A small spectrogram VAE, trained from scratch.
Model: 2.09M parameters, encoder arch resnet_bottleneck, encoder depths [3, 3, 3], encoder widths [128, 192, 288], decoder activation leaky_relu, decoder widths [48, 96, 144, 192].
Data: 39062 training examples, 19.0 epochs.
Rows from block 5 of the decoder, named by matrix and row number. Each number is 50 + 15 x the weight over the matrix's rms, rounded and kept within 0 to 99. All counts start at 0.
# conv: 3x3 conv (decoder.decb.1.1.conv.weight, 96x96x3x3), inputs 48-53, a 3x3 kernel for each
conv.28:67 51 59 38 53 52 17 82 60 56 49 42 51 57 42 44 50 62 35 59 59 50 62 54 49 46 36 68 47 27 37 55 60 49 43 86 51 48 39 48 60 57 34 29 62 41 60 70 38 58 34 52 32 13
conv.29:64 63 39 44 44 28 59 69 59 48 45 55 66 58 10 50 42 54 55 57 59 46 28 53 51 43 47 18 41 65 96 35 18 73 47 41 63 43 65 62 54 30 54 52 50 45 39 61 73 42 55 43 55 31
conv.30:94 41 29 56 35 38 46 56 46 46 40 55 76 48 39 58 58 38 34 44 29 64 48 51 81 58 29 13 58 51 58 52 54 49 54 27 57 31 37 48 51 47 64 53 28 48 43 65 56 40 88 48 68 44
conv.31:75 62 29 69 43 32 16 52 83 36 37 56 69 31 56 53 61 53 65 47 63 45 60 72 66 29 49 44 51 46 26 65 27 49 57 58 45 69 14 52 50 45 43 46 58 47 73 53 43 58 31 50 46 56
conv.32:30 45 58 37 57 81 65 24 49 29 44 58 57 50 50 48 51 36 58 50 46 44 55 51 57 56 56 60 42 51 54 38 44 76 53 51 46 45 71 31 42 49 73 52 37 43 51 33 55 32 28 55 65 47
conv.33:51 70 29 38 54 72 62 16 57 72 55 38 39 43 34 40 55 61 29 33 38 34 32 47 45 49 40 72 25 42 34 56 35 55 63 42 60 49 50 23 37 55 42 55 43 52 32 43 39 54 57 41 09 43
conv.34:33 57 67 80 44 32 76 31 24 60 48 62 56 51 42 22 49 60 54 53 40 40 61 52 34 39 54 27 62 54 61 56 42 43 35 45 51 60 29 62 56 30 47 37 60 64 46 56 53 66 34 22 42 37
conv.35:38 45 76 42 53 46 51 65 45 36 74 51 42 36 59 79 68 29 25 42 65 51 52 40 49 70 34 56 51 33 29 53 51 59 53 68 70 41 34 40 46 67 44 86 77 35 51 61 44 61 67 70 41 17
conv.36:67 71 30 28 31 53 49 28 63 50 48 26 62 79 33 61 56 32 37 39 38 54 64 28 64 63 30 48 44 49 40 33 44 44 49 71 46 59 66 64 51 67 56 54 75 45 41 65 52 54 61 68 63 50
conv.37:49 47 42 37 59 45 55 43 76 55 42 40 42 39 77 45 55 60 43 32 45 36 45 64 18 64 90 52 55 22 23 72 74 22 56 44 79 49 46 48 51 58 30 27 93 60 46 47 38 24 53 29 62 79
conv.38:11 46 55 48 44 73 62 46 48 69 58 39 51 21 40 54 42 63 75 46 52 52 52 60 48 61 51 45 53 68 46 47 36 44 70 26 58 63 70 36 33 46 33 73 35 56 57 22 46 56 49 44 30 50
conv.39:45 62 39 48 59 55 40 79 47 55 53 37 67 35 61 23 60 75 60 56 37 58 53 53 71 70 57 53 48 50 69 63 46 45 56 72 42 35 49 61 51 47 49 55 43 39 55 39 44 44 34 55 52 64
conv.40:58 38 29 56 72 75 35 55 30 62 51 43 55 60 41 34 63 74 52 42 49 45 67 54 49 35 47 44 46 50 45 48 59 74 56 26 40 64 62 38 54 59 45 49 50 51 48 62 43 51 54 69 73 57
conv.41:23 81 81 59 26 53 34 48 49 41 46 53 28 67 45 52 36 31 30 50 42 43 46 34 34 63 50 58 45 55 62 55 40 39 34 63 55 27 21 37 46 47 35 42 50 50 59 71 55 35 44 46 54 27
conv.42:25 24 66 47 59 31 73 86 44 56 55 16 39 47 52 66 40 47 28 49 51 55 47 36 65 70 51 34 44 48 31 52 64 66 38 37 76 35 46 51 45 51 49 85 46 31 47 56 50 65 37 49 58 50
conv.43:45 13 69 43 51 57 37 66 27 39 45 51 59 64 32 44 40 50 46 43 67 32 51 48 56 42 30 59 43 54 41 72 49 21 57 54 58 32 49 40 43 47 65 55 54 67 35 49 62 49 54 56 54 78
conv.44:08 88 24 68 72 37 70 00 76 50 56 39 56 46 36 27 77 46 41 38 46 48 60 59 63 41 60 66 43 29 56 51 47 41 37 91 45 54 60 69 44 71 58 56 94 17 48 37 41 63 56 48 34 59
conv.45:41 65 29 68 53 29 63 38 68 50 50 50 48 49 54 48 59 46 55 44 60 50 54 44 38 54 82 67 65 71 47 40 53 53 55 50 32 48 42 49 47 56 72 43 40 65 50 36 59 52 47 36 60 84
conv.46:50 47 49 46 67 19 71 51 50 23 47 83 46 43 40 81 51 31 44 57 48 48 57 60 56 43 61 46 47 50 46 36 34 63 47 42 54 67 70 51 54 50 77 38 41 29 38 53 57 54 43 63 60 36
conv.47:38 69 51 46 28 41 56 16 46 58 64 34 35 58 51 44 48 55 43 45 47 38 43 48 24 44 42 44 37 54 60 41 51 44 47 55 50 56 50 50 32 40 40 37 49 42 41 55 37 40 52 57 51 36
conv.48:78 46 29 65 57 32 31 30 74 47 57 58 44 61 50 68 58 20 56 53 52 57 43 51 43 47 71 76 48 12 38 47 69 48 41 57 28 39 52 50 54 47 52 41 30 42 44 65 43 45 47 66 35 54
conv.49:25 37 74 24 36 81 98 49 11 56 52 40 32 46 61 40 51 25 46 53 56 39 41 49 59 30 41 61 58 65 46 55 46 47 44 57 45 62 61 30 62 53 51 48 36 35 29 31 49 45 14 36 63 38
conv.50:81 17 61 43 52 45 23 84 48 64 64 59 26 51 72 33 40 64 50 37 39 47 54 63 72 51 46 56 50 38 46 63 32 00 45 91 75 63 60 35 55 57 14 49 66 56 46 61 52 54 66 35 91 27
conv.51:56 62 56 46 41 49 38 28 38 45 53 39 57 54 56 55 41 55 62 45 54 39 47 53 80 48 64 21 51 50 56 69 45 56 55 40 35 61 42 68 53 40 47 57 51 46 54 44 38 64 41 36 48 47
conv.52:74 30 46 71 43 35 26 38 59 67 40 47 33 60 43 81 72 34 68 42 75 47 60 51 61 67 40 14 50 57 72 41 22 75 62 57 33 52 49 49 48 42 43 35 33 42 43 59 60 55 59 42 68 32
conv.53:37 53 61 47 05 99 84 19 50 51 47 48 44 78 71 33 38 37 60 50 18 40 51 55 24 40 65 54 40 42 76 43 32 39 49 81 86 50 40 54 49 51 43 52 68 60 57 39 67 87 64 71 42 36